From a checkpoint of a small CTC audio transcriber.
Model: num experts 32, width 128.
Rows from block 6 of a small CTC audio transcriber, named by matrix and row number. Rows with one number within an expert belong to one neuron, the router's apart. Each number is 500 + 25 x the weight over its row's rms, rounded and kept within 0 to 999. All counts start at 0. Numbers have three digits each. After the name is the row's rms in percent of the matrix's.
Before each expert's rows are labels from the 100 clips, of 14848, where the router gives the expert most weight on average: "responds to" is what is common among them. Only what is clearly more common there than usual is listed. The data: single English nouns, adjectives and verbs, spoken by a formant synthesiser in many voices. In brackets: how many of the 100, against the usual share in percent.
# router: router (model.blocks.6.mlp.router.weight, 32x128, trained with AdamW), inputs 0-127
# up: expert up (model.blocks.6.mlp.up, 32x64x128), inputs 0-127
# down: expert down (model.blocks.6.mlp.down, 32x128x64, transposed), outputs 0-127

# expert 29
responds to: /k/ (96 vs 17.9); /ɑ/ (91 vs 10.5); /ɹ/ (91 vs 23.3); word: car (86 vs 0.9)
router.29 104:519540525519526523518516547462471500469465471479527490475509532527515493471475501464510493488555519446474510521528469486495505509458486466486535514516527508454497520472484536470506523484509512507485522463508515512536528475515497519484489496454530517481495523466503471474536519510521517521470464477488500512534510533501533456524507541504521511477461509466490523531518478483473483546454
up.0 099:481535537486533508492549515541473464518480481525491458501496547526494497465504540493491488541506509491493493496517495495480451528506518502526549498479486475498515437517537561505497486516523498437484530469499535519502487531498501494481484492461512475488523505534546513479502462465515495443501494443513475493468539508532496499504486471519506487515473510490450470511485495519532506505500
down.0 096:454507544483543511506537525496487465499467440545525502523506482543507502452507498460509520515540473482540518461486500531505493492495482513493534499484472513531497465512458518510528477524459469488457543477495530502540478476487473499525534469509510515506546499497524537532475485493548491487487478501465475500516518502501548497526498461516518484508503531483496476494513456469514517525476
up.1 090:457520513499523513450516447512521532501530527506495547482451514476494499452454480504493514523532461494513490471499486467506539501475488459448487540471530482537517527518494456548506523526490538547493502493492471503480524525506492486486496484511485496505529535491506505498508510456520498486501495474514493531489507502519478445500536522496480532467524503522470507529520495525512514531429
down.1 100:496464486487496552534567514475466485471496482520461452476505456508498510511490473511517489454501532495485511480547461478530558523471490449535537505487481532465498500510497493477506478506509485496509503503478495516509523484485520468499501495495484543499496491484471528523507502544505498517530526505508527486499514532573498518452484498484456474505541535499536501452521476512535481486485

# expert 5
responds to: /ʃ/ (85 vs 5.5); /t/ (63 vs 27.5); /ʊ/ (45 vs 3.5); /p/ (45 vs 9.8)
router.5 098:523520472532532533490527525540524498466455518493492546488514447510498525487486506495491481507481541510535512495490464469480519469510480465493475487491490525463443503486536546474481546497491509464499541505481465488506528461455515488488512488502511526560466475462536461477514487489480530487512489495515510497456490512480471474505480526479471505520503522548524485530553505521485492505493
up.0 114:513504544498485486502498547467462470523508502530476534483522491512495461501494534507505541486496533444477541514508495456492452458534491519504517509464546503492486476530467551513534507489473496515468525497523504484489467500540512505541508489520506498466491469505481475490510449477506451492481495506499540472535520471504522471488544491514481517487497540531434495495518492510507506541465
down.0 117:512472542474503512493538526500525448471485480528491502481502449470467449492464556507489540550488565463481475539483510500502505508456514509479486474497505485503486490535516487511542493516483523502498492478521495488487518520477505491549530541494524505492477510498494517480471532506511489499519463474449504489521524521564471498479560487506487476497500483499469511492504513475478500560508
up.1 118:543529521540473517515506458500501494578496498527516497521541513512492490479517463482514462514446509507515459498505527451481507473455525509468518488518444544496506461511544521503512509483468499505505475511521549495532461493451523505529525491511499477481504512497514483482465486464469476503516498503537495498480515495503514533488512489491531476576467482519508487494473494472498462505485
down.1 108:465519461525512486478493430478483535546487486538515464523530493513497487503482527508502484495471497535512482557487519502486497505476528471473514451484464508495461513511494503487469464504491485502475478531468501490500509520520526459547522488537464507491514487557499536515468565497508488504516521493479525476480477532521504503510498521504546465536519492530492471515500454494460543490525

# expert 6
responds to: reverberation (81 vs 35.3); /ɛ/ (35 vs 6.6); /ʃ/ (29 vs 5.5)
router.6 103:543523491530507503493531504505511471484489479464500463488515500529532500477442490475468531477480536473524488489516464453490483491472469498511505542551512513453500528509435499460475545483507472498505518506510483499549536453462496484528533512486497546516498477488541499467506531516538504531491483494516555498520481496502500489528519544518526496531526508470509521541498532486503505499479
up.0 090:464520497530468532468475477481482501467511514513484494484520505479482519483536507520518511513487506506452521511499513570495505459495516491529495486514490485505557505523512522500522464532515537488489519520463514508456510517483496538471483513507496495483512487526524498525492466474470535498519555528441505513500500499536448496489503456499446446538526477488496551494523473519503437492504
down.0 103:486445509447545561465528501491506526515488558492515527522469515526495481497466485485501541517514493502487464470482485537541469471474486500519491509484475489514485481491531532513516480512486458522521495501493519476495518581509464514466517483481476516483499439547498527533491483542533494461475503507494479510493519505465489486517472488483507553529487480460500487509489511522512477501504
up.1 101:468513486478515456529495486512496482475522481498509485530486487497518495558470501521523511481491534469517470494515492492486523450500579520496484456496500498485550472499482489580481506518488515551529435485523522506500462522521520478523500520501477517511490506509475498531493500508531468522481526490510460506502506486503462552506547484484529459513512515498489500460526512459481498475463
down.1 099:481517471509509528499474504488506496525453469487447541503526511459541490525511501519491509498519483478542543523523484500492500478488512530513485483509502560504512519516485487468521530506523488471522470523471509495508503507486501509477475478531474504467506496525488505521506536450551472501530455495444479494493543482487458407516453520462489480518512518527509521466510475521503524507503

# expert 9
responds to: /ɝ/ (89 vs 13.1); /ɪ/ (87 vs 14.1); /t/ (71 vs 27.5); /s/ (57 vs 20.4)
router.9 097:534493500483501515521498530542469534498484516495461506480533496498512517492485525491512497495485511492495456520502451458521476513499506531532493512518475520489472534483461502525509496506491460537447499544471514469493495496511502446533508547509499513548478536505523478513517532460554471479525465497492545507522504537436458482505473550488472515529499504471495539502499498500494456503534
up.0 098:457501501471573514520556492558512541492466508517471493500533510512487503512484497511481486532521502500536460513471479528496494505506514516498486498490502467458504507506478482501466515457499596521520465507534456522496524517490475493509515486464500501505485571500517510485500479504489461509485489533496489492501459476461494549458478512477518504483513459498476538484513510510509478484520
down.0 100:470485517467510514495517509467470577506498524526528471538502503514497525501467486516541459465479523479521553510523509495515487529467509462501499526496527500502473513484499487534532446470495503526504545507530486473531533452497536466520493520477523491488514486471520549494489459493469457521521506504525500455510484523523471510519491482504486494494516485498488508495453507498470422520516
up.1 102:491522485529444531523428527482485469470481497537525489508527517489505528488528511487481486457532524480486511518498513462489544565473488472538511497511475492498499497499505484480475452491535559544506520496487517492488516476500535507484550502498489457550487503511497518509498528545491482501477532470480483517508457493490492462458487475488557513512533475515501491464491512511510516500476
down.1 098:544468494498514539469546505493487534493497526482503487503525523512464441491465513533520509502491505500539525467503551480494528527487499503464537499497469457502539466533525542496511523506487490459549496508553484530504458503484515478466498526503467566461492506523519480511496484468497471516467476478548488508500443473503484474512504523500527539514494485483494460500512493504486470499499

# expert 25
responds to: quiet level (70 vs 28.8); /æ/ (27 vs 8.8); /ɔ/ (27 vs 9.5); /dʒ/ (26 vs 5.4)
router.25 096:542540484502481523485542499507519504504490482450493471480508511490547537456468490470451513465486509488503488497499444435516494480504469498511492520546487529479492549501443520487471539486498508481516529527494519510543544457461475476507508496497498543523482477483545502485507532509527484495481468494503538511546506470511503495532505509492535531524528498481473537517505504481477520510497
up.0 095:533529468473503513499494557496501465507488501503497498467538506486489506542519533477465451472518519500485534496494485528546528524469508516511497530484464531475486477526523469492482509540516458491473486489531462458458510504501474442520490507498515482484506516491496499547545510510517473495527543506533498458486513507558454508469462484500475497526479507532497484494490510466507560474496
down.0 104:464553545461472518450483507509490505514529470521474507475531534521525499517501471491484464479464456467450507502499554488492521472479500483530485499470526501530536536512548502520520521507575485482464463532537497486508500507541467485467482513516458508473525499475514533516500465521474483483512517533529532502494519481512455494502469495496536503488496486483491468520508498487505496496519
up.1 094:480510539508485456478506491495515478490505496505528501485517499487516485532545502501486496494487496500509489513514500531488481490489522502464505475533500526529510513509533470432510487511445544560499507499467486508535492492459502519493492557506468527494460495571414508512511527512497497507541565520497503458478472526523482488475497516489498461474450498520476536513495513470505487492500
down.1 088:478520541492524459482502464495515509508539443522486515507488450483504510510474497512510464489524495465474465509542471531500532496487558519469502506502510515511500450487535504468488534479527504489506478509569467469480526492514471521538486474489499478518484515480512477511533465523481505487551499531543452493495532477514507488489511496546446489501475526501508538499524502460473527494526

# expert 22
responds to: /ɔ/ (37 vs 9.5)
router.22 101:536509496513496516494538514499493507492501474457495462518505513516498529471460468474459526488493534449515509499497451465496465479458484482526524512547502503459488549494439518459485547469478499478499518501531500491541551473452489472524508514479502532519497506493538484479517527509530514541490478479500565499525488493502507508521501543499526510533519497486506536536490508475462512505510
up.0 080:478525500506526498496494467484489494558511498541543500513514507451529491527563502480505536533514533541534483477489514481487489486548538508541469547480500490522498510474500539482496472464513478535522509462457468468474513462541467524511528504477432504459510473510479479497526507475479513518497477532486485511501484480542474498514471465517491517489479493486509464478507501535501487488483
down.0 090:515497476502507503517537547503505499460509568482461485537476484509480439506532515497477506482535475464497526518466530473492536566480504486539461529504497522470476477486478473470485486535502540494465499512512506509486481502502520535502530499503538475482481516495520508510494537499480494484506502462515471502536494468519510512448450474494480512497530481538488499496501449528531539464527
up.1 111:521508475507494486476469547515520540502541550490473523483473510498518484517511474493505500520562545501492493465479469490503523470543501515460489505515528473507446465494504492524529468467532499480529481489464494526497507512501510488501474464551525507514510520511476463488483510527500494486425502537503471464514489519486498480501485522480489447521516529499546544460489480533529465491509
down.1 102:439465481516509526447505533425444486545498472534502517498485486537536470523533530515514535517528503486507518501511478483502526517510515496499508497553512529510490493483542560518478472498502510514493506499492491521554502486465463503491503506499501519500510484477435487495503514484460476522510481483446498492498511476499496513497463475510480509508546523508515458500477477470479552496515

# expert 21
responds to: /ɑ/ (69 vs 10.5); /t/ (57 vs 27.5); /oʊ/ (30 vs 10.7); word: robot (26 vs 0.9)
router.21 100:532529477503486523486525510513488488486498488447501462493525505480528526466454480477478506480488526457535499485510457460487472490465451503527531527544507527450487532521446507472483547487491502466505534512534501488526526428465507473512502481488507524512517489480534480482510517495542500502492473471507530511527509501493527470525505519498533505539498518487512555547493529486490511483512
up.0 084:463506482500501501517495493482487536476488512560486555506520508492468535534512470529501470494530470515470479529453476489518493510525534516462497480513478504525498529462521537499477488506475493470511531472509517540523468503539517526505483504525506517541495511502453508518470518453484509479493510512481473465474541471544515528490480518512510452517513491442494474480499485539551462485536
down.0 085:519486529518510544530517474493475508512514517492513466484532515518534555483548475457484511516500465509504536499493507471488468496510469496466469524499478508528512471496479551512474478525486477441510517490501508474454505481535465458487537536439537431506478473484502465502523531492490480512518490493514534561520474512529524462511498510487478471500483519485484500519492495518521522486506
up.1 100:544506474509503506503505510549498519507512507466483523487523460508510469531489572521511506530513519516453518532479491536492505492545509527508487509492497455500488510476509525547472457471509515515476506467485492504504491482540424526502463488517507509475510534534502485441500479501487503467452500519488491453486520509453517502477501486452517487493531532489455512479482492500500562510492
down.1 099:470476497520449500484507533509468518488459469485493530501547508513502487538498512500537481558481518498464477515461474489537512481512518539522507485492511523494454484528467477501460466519557536557508491510461494525500484491520494510485505463544487480507485505501546478544490514506508561546507531499514502461518504489496446544492490482504504506479505500523514498491479476492450466487512

# expert 17
responds to: /ɹ/ (55 vs 23.3); /n/ (43 vs 20.6); /ɔ/ (41 vs 9.5); muffled (low-pass) (35 vs 11.9)
router.17 097:553519502526483520486537519506489484480485484460481468485495485516493520463473457491448508477498526486515485509503456459500467480455474515542535508538497506467490545515450514451486545488496485489494515514523521493530535463454477494525529507489496533497494484486559479490511531491547475531480487501503535517525500473501489497545491551505525503534510502477506512544494503478457510491504
up.0 109:466502506510564529508505521543512496488491516481502501533494485501488526498559477509459517497504500499484549513484481517512473541530465526528493520475492498524528466497486488489507438497511489489506536478476533509472514489462528513473530486497434480456514506519494525474534550474459492498516508467536490531462510498507509472552470493493436517476480464507494512486502492542487523487476
down.0 120:481498500458498493484498441477509539493535503491530478526472484476511464473510530514483539546491498515545474529473487515484515513518504458484462494453542517495439486521498532539520509498494532485542496462477526470476534501512468524499491508534525488484479482542475530501504494524508483463473477504524489495452487488513487465515476454503493495489514500524527552532476516548524528515479
up.1 108:501517521516477503530544515511499528522496520513543494525504524488520536562554519479519504503503466487495470474460519524492500489480520503481467528533492481486510473436497527516500489494505518503501478506498459538496492477484513526504580479480523447524530517494462528461500474474448508508505498485522460436497492502489511483486480487497490511470503505499493497507449504564507535467499
down.1 112:465530503520543500551485500473505500490494498458514531460508506512482475507521499497504512489543486486503520498512516443499520493512522539496487448502496513446488524489489477490493536479451499493488543439479500518481479523526481522527532488520471485542471486469446487482483512538555487510512528487550502480525488503487557532521470476483523490479498488504527510505453534498483518473538

# expert 20
responds to: /k/ (91 vs 17.9); pink noise (32 vs 12.2); /i/ (28 vs 8.5); word: key (27 vs 0.8)
router.20 096:514516506524525506511535497506493498478473486458515478483506514536517544466474465459468496505476539461516499486488442458504481472495466483511520491534508513485522563479472525465502533503475500457504526517530498496535554461471506515520511482478488550530481502481523488494525520513549511508496486492515567469510490506510484509529536514515488490563487505507494511539466499481464507505467
up.0 116:513489500469493511489504442524511480493477500503497493539510521507448571538483466506510496492478469501507473506493535484490517479529515545533516497496494486513510485518522480495472487519505493564484495537465529523520499535484472544480483468531509457467535502515522474505473506478467506505511519487476516484515504455500514496486508463455514494507537521469466512535554532440539481502466
down.0 107:468517534480492489509505493494502505509497523533499525501531520440486580477499477500503521486524501446514495457527478511501461531513449491447539459502497485491465528505523480497450524554496526532539493518501496515513462503499490497484489494518498490493499525460492500481469484515491534495485444566516496537471518492496501516517537527473530514477500484502504471455486542523520484495510
up.1 121:483537524493494469509472433534479506508509483506478544481476522492512516560542495518483492468480479501507477498488452463490477525519479533488525473449518528519509526491534520513502495564476496517543469499479479510489478493519524513531469479519507522491517526500467489456506445470511517502562513504463512508475529510537475491518524512498486488496499483512502505487456462505517541503453
down.1 121:482515498524519504476535475509525537496483479502508557467456529510490483491507483475492493500455481492524510526528471499518536551515519496474539498476511520488435556496506468491511526475485528476469504489501468491486495466477508509525459519498534516524497600503484504488525459500499500480512473530500462467502502509522491430496499525484464522512492513522487496513527517483530484468503

# expert 23
responds to: /ɝ/ (89 vs 13.1); word: flower (37 vs 0.8); /ð/ (31 vs 1.6); word: brother (31 vs 0.8)
router.23 093:534489524505546531492555531476495534471478512465481458495497463511496461491492491533461516441510477487530509516507466519481513485521476486486479476508495529470465489495415475458506527517486513473493543526479474510477505498476552466519487466500509558509530511462501462533464479477490497488493486488536533528513489524477479521501477509502493480490518525530515522518516501526485499515498
up.0 092:490462544527454487465545464498481493521536500512477540515543510501495500521513485506465536487507492515500488525491496511501509484509519485502535472473490517484495473460528505529480500530491501440480482470491460530501475504530508489493462456448476496554462478521550479466494537505523499494499499485521466503520482473496509524506526485469511509490540520470528512536492474529501565553490
down.0 088:533459483500496471528538545480520504502503526513518494561477447498522474551511489483534461491529466461509512495519520461484489461469513495491509486519506509467549480471544500499541444502499532502509502478535525480504497516491478485467495512489524531510494518506470499468473523476531515495495467469480490520519495481570492516519502515475473490511496517501520483526509447496487542473448
up.1 108:510467529498505495454503490534515487493509503546501524535530463511469453498499504543477500489520471463455561490540455524508496516511539489489476470489512544477448464498505493492487539512512498502468523484507512530524513485533496507505517466477481476468493489493464495542467524488510548523437501468509486527510537502500481541507484542510483485516533448502454508503507479495521522498501
down.1 101:542517529497487494441504477491481509520523497504442502496520526559497510481480532533516502492522531471558514508508488504451497460502492525496480461535488523438516516501456516494522484521480502533522513527472513525491477539483475479476468482544472553474496492521487439520469472488490528516487501506527538517442484469480498509505471489498523512509519483496503516489507515526466524496474

# expert 3
responds to: /aɪ/ (50 vs 6.2); /ɔ/ (47 vs 9.5); /dʒ/ (44 vs 5.4); /ɪ/ (44 vs 14.1)
router.3 091:533502464530518516525533492501490517501480509492468488492523537476503510438492453461479485495463514485527507510531494441468489473478480450495502532495482503486529540478501529495498530490504479462519541500478478476536531454477522479496523477490479533524473464450504485462499537519489518501464491507509530506511533536520493479542476530481545501516506484500515511542539535480496469513469
up.0 092:472520436515514537496446482491541509504489512479503470518530490507470520511498540482535508503510508521526498477470493555522528492496530486504470465491496492491514527492484483516497462484500479450525488504497474499452464530513495542507542491488523474509498481483501517541541500478454565472469539498521470507517500494501550487472535460511507501496498537501524529533491450519500489484453
down.0 104:506533514482488473504485533476447494499527541497496455490470457534487495511476516488549501484527490494509496444507505519450556521541499532507471491518506477523483519462484508491458523509479515501445519507494511491533431561500489484492491435530509515526555500500501499517512527531488504511486452525491497511485475528481469491496501491515482549494516532484517479498523491488528524510502
up.1 103:501515517484492494526469476481532535518506512484464503479479457475476507483509440529486555448485513573518454496502509539499466531482501524539525512527482505525539479529541533536489477486510472489514487525486480489529532503502491501461493519435499486476480530447503517452503483486503522488499510498513481513478504487477486470507522509499496533509509449541504466535491497470482499515527
down.1 104:480494512501490487487494455511558461510539502478525472474489457496547459544512472532484483516499532542469498521435530521518459521529485510511525516525509479458483461502484548505514538485496487537553459483487528459516534512467485505507514497499515476486516518514474506490534520503487513508481472447506482507497461504473494512522479534460475501488495516551515493499479500498498474489540

# expert 0
responds to: /s/ (99 vs 20.4); /k/ (86 vs 17.9); /ɑ/ (57 vs 10.5); /b/ (50 vs 14.1)
router.0 101:527496479522521506546534464481502485546506494507473483539476537492521459464467489475515487504454474482536524526509529485525473493497525463509518513519503529469500522496489473492526529456471516474462521475497537494517477486475549474503517471520481503510482538482513532482527521499467508502561465494541532485512513504544505479462481464466505488531487473497514520506517492552475452511481
up.0 088:496497468463499516493483461516496489535495538470469485460485520518530452519474517485511522518554509472514502491480487522539521473484479517465500517547476501495507452510516518535534493491504485475496481532472488448489472505488510494486525441493522496502485507510474480540492468498478524520509523503563469499567501506522520509460502450469524564494513489530492534493486500478528532517510
down.0 098:499502452477543498476565504537517504482485523521430515487503534498471487480542498504525486484515523503439502493475509486520506490460480491499497494504502452500498528505524533555543551488505511469510464496547512501499495468518536456513497498520539512501520537485486522482522485505495502469491490496482492512461516473542565517489466525490480512465492522495486461496491487493503475446511
up.1 091:470488473496545517495552503491489488505501480518505514476512536461519508501523452480501500529527520506496458522510528534510505495453481455567459514543479476493472551493564528490491497507488477497511493513495501529503530526495490522520500500486492490497478487469509476527456478536465489448498463487517472522474553512483500521521487463469473549497503449516491516521518462522488498518506
down.1 089:440460493469513502494496521477536499536521521496504496526507476481495461456421529494520450504471498485532527517487456498527485501490508541502508495519525483523521515478492500491522500479523447490476499521498461487471505478484477483464505518509499524493474532522512532466522543513523497504530513491527458515549506477532512501529516510478508512496521494548542443498451490514451509511518

# expert 24
responds to: /v/ (99 vs 5.3); /dʒ/ (99 vs 5.4); /ɪ/ (99 vs 14.1); /l/ (99 vs 24.6)
router.24 101:508490478528504515511497483518478533494472490500484454518528545495490504476460486478476524461478505493506481465470500464502441473499461467515525530499479552504486510478489544475502519478474475481488518517516499482491526456444513529493536521551478534496505461495512498482520521490447551518508529494448517508524538511492523489551494490495508507497519522539531486554516505495466482503528
up.0 105:502498500514527511513479542519494495511501483543436509502483506494519486549533515437428460484479515515515448526523491502487486508483503527510480528550512516476510531487502526474524555503499502542508506504513473486488496485480479524491519558521479503501473487517504544503505480506514433500529519493491503460500517484546493509525461509498468470504447514529476516485477509484486501462462
down.0 104:549504491490475516493484463486516516523478508525479473522520508477453532505460499535494480463491520539500527457484543533507522544514497489559480512578488480469483493494488438484493490508499463458511501519508483502496498490482531499457484514484534481495528456518480511497516545488558496515509519504493489487484495531469487509491485495503469494467533519511447488492499548513515527472537
up.1 100:468516501505464538459460532472502496514478489499522521493485468551517488484513536482501488476532531538469529542477460516497505514558483516488503459471475487506519502478493513458495485445464524500520543439493508510428522509510457523519487516487538490512498522502456518507519494538493486483540539503501506516498539502498532522463476515517498473504484526489511508502517462497517471509529
down.1 100:524509507510480501485504487490513520504486498430523542538479505511550527499464504441481476479517515479497522501466486492525497511570493468440519490506494498490484498481502476489503504478524459487482521457540524531535539499497507510511475481487491504488478545497466532537444500512546485508500502500500491475493504481537512504486421471527478484514475469498528549529501501499489514523528

# expert 7
responds to: /æ/ (82 vs 8.8); /p/ (56 vs 9.8); /l/ (53 vs 24.6)
router.7 107:528514504516490518514540514509502490503478480462514443476495503526518509487455486474468497473477520467528484472503472458504487479464448492541521536548503517482485552524431500464470547510478504488503527518527475508516536447459474475500548524493502539515516473498523490487513514511535497501462484484489526509513497489493491507514498541522533508541509529484517516535515536479460507496494
up.0 108:497523505551458446489529478492486457513486505495524488482510491525487542571515565484508494475514495501482511467524438461526493460481522479541531472535486486499522449498543507478533487492474515496508479490468499531507528516495497481502464511487452510466507498471526523481525488519505541499485547484522472520508512500523479522539542492505520491496503471484485504481463497486498523487542
down.0 102:550496509505479498470539452465508497483517523472523526514484502482503524481474519471484552479500558522503507515480491497452530446480513479501554524482518505489458492521505475520472505501520537524466498502509483501504469506484502516535501482448539501506458511527472504530495497498530523516521518512487530508490526451489477531463438476494469511510499512540481514451448511498499486490539
up.1 077:500475437502477523469502446517493536501493475543516526481534493476484522557487518504540481523511494542464480480476511503521493532502513498484473497479489453473505491499507450553564426518492543529537506539523517509486484504504478509516473477509484485481513529518482514488483486466477529479484510502477470508565507524480477487483511503500503483509539503528475521499472502490483529523494
down.1 091:512531499514474500454527527527523489534487499485506494488544535509560471546507511460471491496491469503503537477538542473497475505492531462527502483516477521476500495522452496527482496455482539489518511458462491485489495516486517526532478499535469489547452491500519510487476558449496552474489481499486494482498521464531497529517478485495517518494495497518518459526491463522491522459516

# expert 27
responds to: /s/ (97 vs 20.4); /ɔ/ (40 vs 9.5); /eɪ/ (32 vs 8.9); /dʒ/ (30 vs 5.4)
router.27 091:507497460504484536506525500537488525510472501480524498507480482493523490479493474465481534471532510489497476533506488493502533450524513470509544470544468482474486519532458491453480536481523521484502532463494511471522502497483482502504527498512543488528485507512543487525504514470501499507521463453531490459523486461456516537512474531516510510532493508445571528513546490519521474476497
up.0 103:493511533482519496491518487499450511451500499488474460458513513510465561542508507460564503522513484449474485516511470515488491484476497539512532527500505500480540476517498511524470515529513497448500514500487466510476486490497476532498439484480544484478566499515524520475491458483507540500526526475530524492479531504464482512536504482489515482525504501490471511534503515536524469483504
down.0 104:431465475522525526512442480514467477495553505483472500504510506497502534503499535510533467484535522491473495529446484517493479483496472521543473470528531464482506500514481506503546523468525512473523473542507479531518532495507499539493469450509515493493504487500493515471530495531458557474515488514483497495524532481526513480465533495493501519522523488506433502498482495491529508469520
up.1 086:482459516525454475504498499478467527445505463481541466479550489459497521461509518516469499541484576546469510523542497516496515473476526537484485506487481442497469491485498525508545492506477480507497494472507529506494513546497537465499483509512514539522475510503444518518456511501528481490513513508474501484480504507501522545509536520493491482522511526509515513519462468477506477504486
down.1 094:512451435509528491482481511477507526484508473486483455525506465483520564527437451533471536511507537494551510495482480484516489491535482486495517506504528504526522494488544522485495500549517481501471469496515576485473523469492497486514500493499495480538507500501533511493523525488477513527528510533493503476473521477527486494491470521497461492528503465540480535503525523488468486493467

# expert 28
responds to: mains hum (53 vs 12.5); /ɪ/ (46 vs 14.1)
router.28 102:518521490501484512489527506510505502492482476450493461485512526513537528451452480476465518493487523475531497491498448452499476474479468495505526523568506501460493514506457517452492544492496494469486515496502501503531550456450481474524511497512492540499485463469544492481521528507532505537482466472505552490535496505490496501517504540510528507538501523485504537532480515471477497501489
up.0 097:493468527466492482507511526527537476507542535515511520516442501524496495539509515532500498491527509505489474481474454532529494479532470521522496444528417515522477527515542497530501492503452510507478489503460488498479507481511516513501483510506442522497503527487467502541509495546529483489461477520467468504493536498473513500498525483543476501493498508473460517472488494556495483496541
down.0 096:511471526515483463481501508501495490494513495535505543489494491505499566487481466520511505483499477447521472545483519560514487478484511484530469495505505497513495503483516511474523482477479491522519466479515500473506545514452512530516500491500455500551524439495523545515504521495487477437489500499519504524487524480490460543511528505501476498504547478505478437545513527472497446509503
up.1 108:478488446509530477482466507515518487514503519492541491509492425513477520500571521491529501496484504533500531484454555507466481507515561479469486501523495499524524543492480487498480515496516499494508499544514526470501512513539522511465515497511522512475494480528478488496490473506507450450483488528515506495495474497493429522507498487515535481577480472492504461485488506515501494471488
down.1 095:485512513483519488481518497460493523526483441492505497456583487548518514510503494509446495510505546483510502477494522486505524509496493485539489500507487533499520480464504467495506490490485542459516515519505471487492525538525520491476468486478494533489499507503530494475477504524514500460532517561500510464535518491505459448447466490508462491524516499516519489554502491477474455542501